Rows from block 6 of the image encoder, named by matrix and row number. Rows with one number belong to one channel. Each number is 128 + 24 x the weight over its row's rms, rounded and kept within 0 to 255. All counts start at 0. After the name is the row's rms in percent of the matrix's.
# convs0: first 3x3 conv, stride 2 (encoder.blocks.6.convs.0.weight, 192x96x3x3), inputs 40-44, a 3x3 kernel for each
# convs1: second 3x3 conv (encoder.blocks.6.convs.1.weight, 192x192x3x3, transposed), outputs 40-44, a 3x3 kernel for each
convs0.0 102 [117 175 120  91 147 112 156 186 115 113 122 125  97 115 126  96  79 128 139 128 126 107 135 129 134 147 148 150  88 107 165 121  66 170 139  90 137 150 122  94 151 102 149 131 129]
convs1.0 102 [ 97 128 107 163 105 139 142 116 126 156 145 124 104 166 142 118 127 112 123 110 146 108 127 139 136 127 150 104  76 103 125 132 138 131 138 114 145 149 134 120 110 109 178 145 127]
convs0.1 099 [125 109 143  95 117 112 133 102 105 132 114 146 141 111 117 119 107 133 125  97 114  99 111  96 126 116 100  91 127 114  78 111 170 143 122 144  74  81  87 117 158 109 125 121 139]
convs1.1 101 [138 148 125 188 134 111 128 124 131 140  90 134 137 131 105 105 120 127 144 129 107 148 136  68 114 130 111 167 142  97 161 123  99  78 137 111 148 107 140  91  85 121  95 147 140]
convs0.2 092 [ 94 111  87 139 139 116 112 115 111 158 110 128 110 154  95 136 137 126 141 137 131 103  85 117 117 126 154 197 150 114 120 137 142 136 119 121 146 124 148 145 118 189 114 180 158]
convs1.2 099 [161 163 106 160 116 127  91 110 135 114 110  94 112 107  94 123 121 123  95  70  56 143 113 119  97 100  85  95 113 115 137 140 133 173 173 138 157 196 132 220 176 150 133  97 109]
convs0.3 098 [124 125 151  99  98  79 161 104 125  97 114 120  99 111 156  78 123  96 135 147 140 160 151 148 134 128 123 138 118 105 128  84 126 129  72 120 152  97 111 106 117 136 140 139 125]
convs1.3 102 [121 147 123 100 108 105 116 114 102 133 115 139 126 116 126 135 145 141 139 112 121 137 145  95 114 156 113 153 110 173 139 106 175 151 151 146 117 149 114  94  82 122 114 114 112]
convs0.4 106 [122 125 130 135 147 119 154 192 142  59 146 146 114  93 165 137 144 183 124 102 123 130 128 127 122 100 134  89  98 122 125 123 114 111 100 123  91 102 120 149  97 164 123 103 128]
convs1.4 105 [145 111 119 131 121 127 134 138 109 124 117  94 119 115 129  79 113  66 137 136 196 105 127 160 110  96 120 116 141 138 118 151 122 147 154 122 102  77 116 108 118 112 138 108  98]
convs0.5 100 [147 140 125 108 121 112  94 151 144  99 105 147 111 119 103 144 132  94 140 152 140  97 132 132 152 127 122 132 101  86 129 138 157 231 225 204 169 138  93 144  95 135 148 171 131]
convs1.5 102 [114 148  86 126 185 127 110 139 146 135 122 117 160 148 123 160 151 161 120 132 131  99 114 141 116 132 110 116 162 146 132  88 130 102 111  99 101 143  82 124 174 142 111 167 122]
convs0.6 102 [109 176  99 121 136  86 183 117 125 134 100 120 158  85  95 119 129 126 157 157 115  89 129  98 105 108 127 137 145 146 111 164 133 127 112 108 139 107 142 130 164 179 136 123 151]
convs1.6 099 [170 155 112 120 133 157 117 156 145 117  87 124  92 141 147 129 128 139 132 134 111 133 140 160 119 126 135  99 138 129  94 149 140 114 122 106  81  70  94 156  95 149 106 107 118]
convs0.7 091 [113 125  91 151 110 161  81  91 117 140 124 139 157 109 171  85 136 121 118 117 125 125 126 172 133 139 133 144 120 121 125 111 119 108 121 112 109  80 112  93 147 108 119 109 131]
convs1.7 094 [ 90 150 126  94 159 138 136 156 131 129 140 129 137 154 115 120 122 117  84 141 165 146 202 149 122  98 177 147 126 150 120 145 180 119 152 152 148 123 152 102 121 120 131 138 129]
convs0.8 098 [ 77  95  59 114 120 165 100 119 135 137 120 158 155 134 164 158 140 128 133 112 104 110 107 105 129 149 156 175 132 130 123 132 125 149 125 130 113  88 143 108  96 111 113 113  95]
convs1.8 098 [122 142  72 101 101  89 108 142 100 102 100 141 127 169 163 104 145 151 148 146 127 173 130 127 143 144 124 110  88 133 160 151 153 166 162 121  90 120 133 112 148 173 131 137 155]
convs0.9 095 [127 141 111 117 166 104 113 179  83 105 113 155 109 116 136  97 154 154 121 140 145 124 122 121 109 110 119 133 113 124 171  95 134 151 105 112 117 122 137  96  98 139 113  96 119]
convs1.9 094 [156 108 136  98  60 123  93  77 138  99 114 109 132 169 130 112 144 134 140 131 119 113 132 111  86 111 138 148 156 115 138 151 157 107 110 120 121 112 118 148 146 114 112 126 145]
convs0.10 105 [104 144 104 174 164 119 144 138 123 130 154 136 156 163 160 151 144 148  97 140 136  81 108 109 118 141 139 123 150  95 116 115 119 172 162 137 149 155 135 204 174 167 191 151 140]
convs1.10 110 [ 95 101 133 147 133 155  90  84 120 138 111 122 115 123  94  79 152 101 161 128 138 161  72 109 161 121 117 148 113 127 121 103 128 117 121 129 136  98 105 132 162 133 136 130 152]
convs0.11 097 [118 153 118 124 183 167 111 153 162 139 102 104 152 116 100 161 133 119 103 120 124 137 131 177 138 160 108 109 102 108 114 107 136 104 126  88 136 129 176 104 130 124 131  93 138]
convs1.11 105 [103 126 141 147 134 144 112 164 157 132 149 110 187 255 144  91 106 131 126 127 148 199 126 191 124  98 129 137 153 106 186 189 138 111 108  88 111 115 117 103 155 112 103 124 121]
convs0.12 111 [ 76  94 108  93 109  98 116 131  95 149 165 123 130 177 117 163 117 141 117  89 116 139 142 130 136 157 143 112 155 169 116 136 150 175 180 152 138 115 154 150 144 126 117 131 121]
convs1.12 116 [165 215 132 156 155 126 140 122 137 128 136 124 159 162 153 181 149 113 108 112 150 153  92 139 131 109 150 117 197 120 155 125 120 114 129 108 123 129 130 160 161 145 120  88 102]
convs0.13 103 [150 122 122 157 171 156 124 138 124 124 102 165 132  84 158 133 125 125 135 161 128 135 115 127 118 114 135 137 115 126 129 151 172 127 124 119 122 170 114 122 154 144 153  87 164]
convs1.13 096 [128  96  77  94  78 127 120  89 130 138 126 110 114 117 122  95 111 146 100 113 118 134  79 135 109 128 124 119 181 147  90 135 177 120 138 123 112 153  75 126 157 143 121 144 120]
convs0.14 100 [133 173 139 122 175 151 106 157 152 127 163 134  92 109 196 153 151 158 139 126 121 144 132 133 132 145 129 113 112  71 160 110 139 151 122 134 138 157 105 128  92 132 132  80 118]
convs1.14 111 [113 167 111 173  99 111 119 141 120 141 171 136 146 132 159 112 114 136  95 136 141 134 122 139 121 110 143 103  85  95 105 136 146  90 103 109  93 104 112 140  80 117 119  86  97]
convs0.15 100 [132 112 150 172 100 107 135 120 133 137 137 127 145 106 170 174  74 194 113 130 120 109 148 111 129 142 104 140 140 117 142 141  89 126  72 128 133 165 135 123 107 133 152 115 141]
convs1.15 104 [112 146 125 162 116 123 158 136 129 128  84 146 130 181 152 139 141 140 110 128 119 149 194 152  78 118 151 122 107 140 160 125 130 138 131 103 115 123 116 119 123 115 131 117 125]
convs0.16 105 [108 155 156 126 125  97 144 144 122 134 110 106 109  94 103  94 113 118 110 149  99 107 136  87 115  99 127 131 115 154 124 133 162 105 154 195 142 153 136 109 101 108 166  70 103]
convs1.16 094 [110 139  98 122  89 146 118 144 130 117 119 108 113 130 123 108 132 151 145 153 143 135 118 120 167 142 124 173 131  89 151 150 134  69 123 128 154 148 134 123 132 122 133 129 126]
convs0.17 097 [138 131 155 130 125 154 151 157 168 138 120 123 137 216 185 173 137 131 126 102 148 106 135 142 130 129 115 100  99 109 146 133 157  84 127 138 111 166 123 151 138 135 122 124  95]
convs1.17 086 [104 136  99 149  94 143 140 127 125 113 173 117 117 132 137 117  98 139 129 130 103  91 165 166 152 153 118 129  97 138 125 143 135 120 132 131 120 140 161 103 157  87 144 126 145]
convs0.18 104 [126 168 123 117 145 167 116 122 144  75 112  77 105 118  98  75 106  96 115  82  89 135 100 120 127 131 121 144 159 139 140 137 121 133 137 162 162 158 146 174 157 196 152 189 177]
convs1.18 104 [ 95 130 137 169 159 135 126 127 130 100 138 118 106 148 136 118 130 128 145 114 117 153 150 141 125 163 143 133 112 106 144 131 132 150 156 119 162 136 123 181 184 145 128 138 118]
convs0.19 102 [192 151 171 136 122 119 142 117 136  82  98 118  94 127 102 134 185 129 138 158 127 146 109 108 135 124 130 117 108 132 102 129 117  33 106  76 148 150 136 106 131 142 144 106  99]
convs1.19 094 [143 104 123  98 118 112 127 125 115 123 147 126 126 144 133 110 139 165 109  99  93 202 235 160 157 126 138 150 100 138 125  81 156 121 160 146 101 129 123 130 135 107 129 103 143]
convs0.20 097 [166 162 131 123 124 106 111 130 105 157 131 134  97 119 142 115 129 118 137 112 147 107 122 118  74 103 104 118 103 110 136 126 152 175 169 178 120 124 128 121 127 104 128 183 132]
convs1.20 100 [186 123 109 153 116 113 123 101 154 142 128 144 134 126 126 127 139 137 150 153 158 123 146  96 127 112 146 106 117 132 106 141 137  95  91 105 135 148 117  87  89  95 121 124 127]
convs0.21 101 [118 145 104 115  90  98 124 119  96 112 131 115 111 150 141 146 125 130 151 124 117 118 130 137 132 143 151 112 156 116 122 133 160  98 159 129 104 112 133 126 123 139 118 153 161]
convs1.21 103 [ 80 122 105 145 155  81 129  89 115  97 128 122 121 144 167 117 142 159 127 114 119  94 105 116 106 149 117 105 124 130  90  98 149 140 104 151 127 112 121 116 101 110 163 124 113]
convs0.22 104 [138 132 150 118 115 135  92 143 162  98 135  94 117 147 131 125 102  89 101 121 172 120 142 133  93 132 111 113 131 150 162  97 138 137 135 122 108 102 138 106  85 130 136  88 127]
convs1.22 100 [163 107 112 159 109 128 166 165 139 104  89 102 132 182 138 187 174 110  80 107 131 118 159 133 103 124 123  96  88 120 103 138 141 102 155 122  95 101 113 122  95 138 114 125 172]
convs0.23 097 [160 146 125 162 152  93 169 184 157 128 123 118 145 125 112 146 106  86 134 142 132 149 149 124 115 110  92 150 149 136 118 164 142 131 140 136 119  89 119 171 184 166 137  97 163]
convs1.23 099 [137 157 150 151 129 139 123 111 167  98 135 128 122  77 114 105 107  88 118 125 136 122 118 128  85 120  88 107  77 143 111 158 152 123 134 117 142 118 151 121 125 103  72 108 101]
convs0.24 100 [152 106 154 122 112 108 120 134 129 117 127 137 102 112 124  70 123  84 130 147 151 111 123 125 116  97 153 100 168 137 139 147 128 158 127 115 101 105 120 107 142  87 134 108  80]
convs1.24 104 [154 149 100 119 107 117 133 138  93 149 115 131 122 116  84 117  86 100 130 144 145 132 141 141 142 135 132 145 152 147 131 135  92 132 125  97 145 126 112 110 133 128 138  97 118]
convs0.25 112 [125 131 113 134 154 128 129 163 104 160 146 120 160 140 111 154  90 106 116 119 133 100 152 131 136 138 101 141 110 111 131 132 108 151 162 147 109 144 127 115 126 123 115 126 140]
convs1.25 096 [132  70 112 104 109 122 103 111 115 145  81 134 128 119 142 129 163 143 152 105 108 112 138 109 143 143 149 106 242 165 128 119 156 120 136 153 144 117 133 119 100  98 103 135 129]
convs0.26 103 [ 90 156 157 121 136 140  94 141 135 160 161 152 119 171 143 112 181 146 116 122 140 117 146 115 129 128 152 134 106 130 108 127 134 157  97  83 118 138 154 170 120 129 146 146 140]
convs1.26 103 [145 158 142 151 117 156 120 135 154 143 152 182 128 176 138 132 128 129 133 141 154 143 146 108 152 111 131 103 113 128  95 110 139  98 121 134 140 108 135  72 129  89 129 137 118]
convs0.27 091 [147 118 126 113 133  85 111 166 106 144 139 126 216 114 128 168 143 115 120 106 111 118 111 108  91 121 144  85  99 101 103  97  72 153 145 116 125 128 107 128 129 132 109 149 134]
convs1.27 073 [139 137  99 136 163 131 124 186 144 157 128 100 154 128 128 147 119 129 151 146 171 134  83 154  87 107 148 126 101  95 101 109 155  83  93 111 103  92 112 131 138 159 118 106 101]
convs0.28 096 [136 114  97 143 155 148  95 147  89  88 168 143 172 159 182 102 159 194 103 122 138 135 173 115 116 145 129 127 132 118 111 144 114  99  93  95  94 139 151 137 144 131 155 133 140]
convs1.28 088 [125 126 135 152  84 139 102 119 112 123 147 128 125 139 176 137 214 145 105 149 139 120  98 136  88 114 145 147 107 110 129 151 103 106 113 140 165 146 127 160 138 121 147 139 136]
convs0.29 100 [118 110 129 174 147 161 211 173 184 140  97 114 128 106  94 144 136 138 143  90 125 133 139 115 122 119 121 117 138 116 124 126 113  94 169 135 118 123 114 108 103 142 142 106 110]
convs1.29 106 [118  93 134 121 206 126 121  97 113 121  94  89 142 163 154 133 103 128 138 162 134 137 250 160 109  49 123  78 143 156 137 120 167 172 156 140 100  73 102 112 118 106 109 123 132]
convs0.30 102 [107 162 129 144 147 172 145 144 132 150 156 125 112 118  61 141 160 167 121 103 128 126 118  90 139 157 135 125 125 107  99 101 106 103 111  98 161 152 107 140 157  91 134 148 125]
convs1.30 093 [138  95 151 158 108 117 116 125  97 125 144 121 128 120 123  72 122 115 137 149 142 164  98 110 102 104 164 133 105 114 112 131 101 136 128 146 140  83 151 104 180 134 141  79  98]
convs0.31 098 [119 105 125 115  81  93 129  88 127 101 148 117 135 135 124  91 178  93 127 158 126 177 100 170  90 102 134 127 131 122 101 165 189 130 153 143 107 125 104  93 106 123 135  95 137]
convs1.31 094 [193 166 146 106 139 117 141 165 151 107 120 133 139 203 127 148 111  62 110 131 122 177  92 149 122 121 135 131 170 150 150 126 144 113 132  88 127 138 103 127  95 145 136 147 154]
convs0.32 100 [123 103 105  77  88  87  90  53  93 160 121 126 109 115 176 120 210 195 131 114 132 119 142 109 130 121  88 145 143 136 111 107 160 121 209 176 138 108 106 150 143 145 111 105 126]
convs1.32 105 [145 134 163 152  98 150 141 121 151 108 126 101 152 128 143 133 146  97 107 138 130 124 114 126 160 129 121 166 156 166 153 176 129 131 160 107 101  89 127 123 131 142 149 152 142]
convs0.33 102 [154 178  93 130 150 161  98 194 177 135 106 133 125 106 105  87 115 101 133 122 111 102 125 108 135 139 135 129 145 155  72 192 149 145 167 175 131 111 127  84 132 134 126 118 130]
convs1.33 107 [131 133 121 137 145 123 128 133 122 154 154 132 153 129 109  97 123 122  90 145 118 144 135 118 125 106 103 120 162  87 113 126 129 132 138 133 134 116 114 161 141 141 122 176  96]
convs0.34 097 [114 142  89 103 135  98  82 108 116 116 139 126 137 143  88 173 161  70  93 101 123 114 105 115 122 114 134 131 129 151 117 120  81 140 119 129 103 140 167  75 118 116  75 129 161]
convs1.34 104 [140 134 121 115 129 117 148 106 117 116 112 115 111  87 132 127 107 122 145 116 113 116 141 120 124 126 159 105 112  95 116 104  74 127 130 109 156 122 183 156  91 153  60  95 134]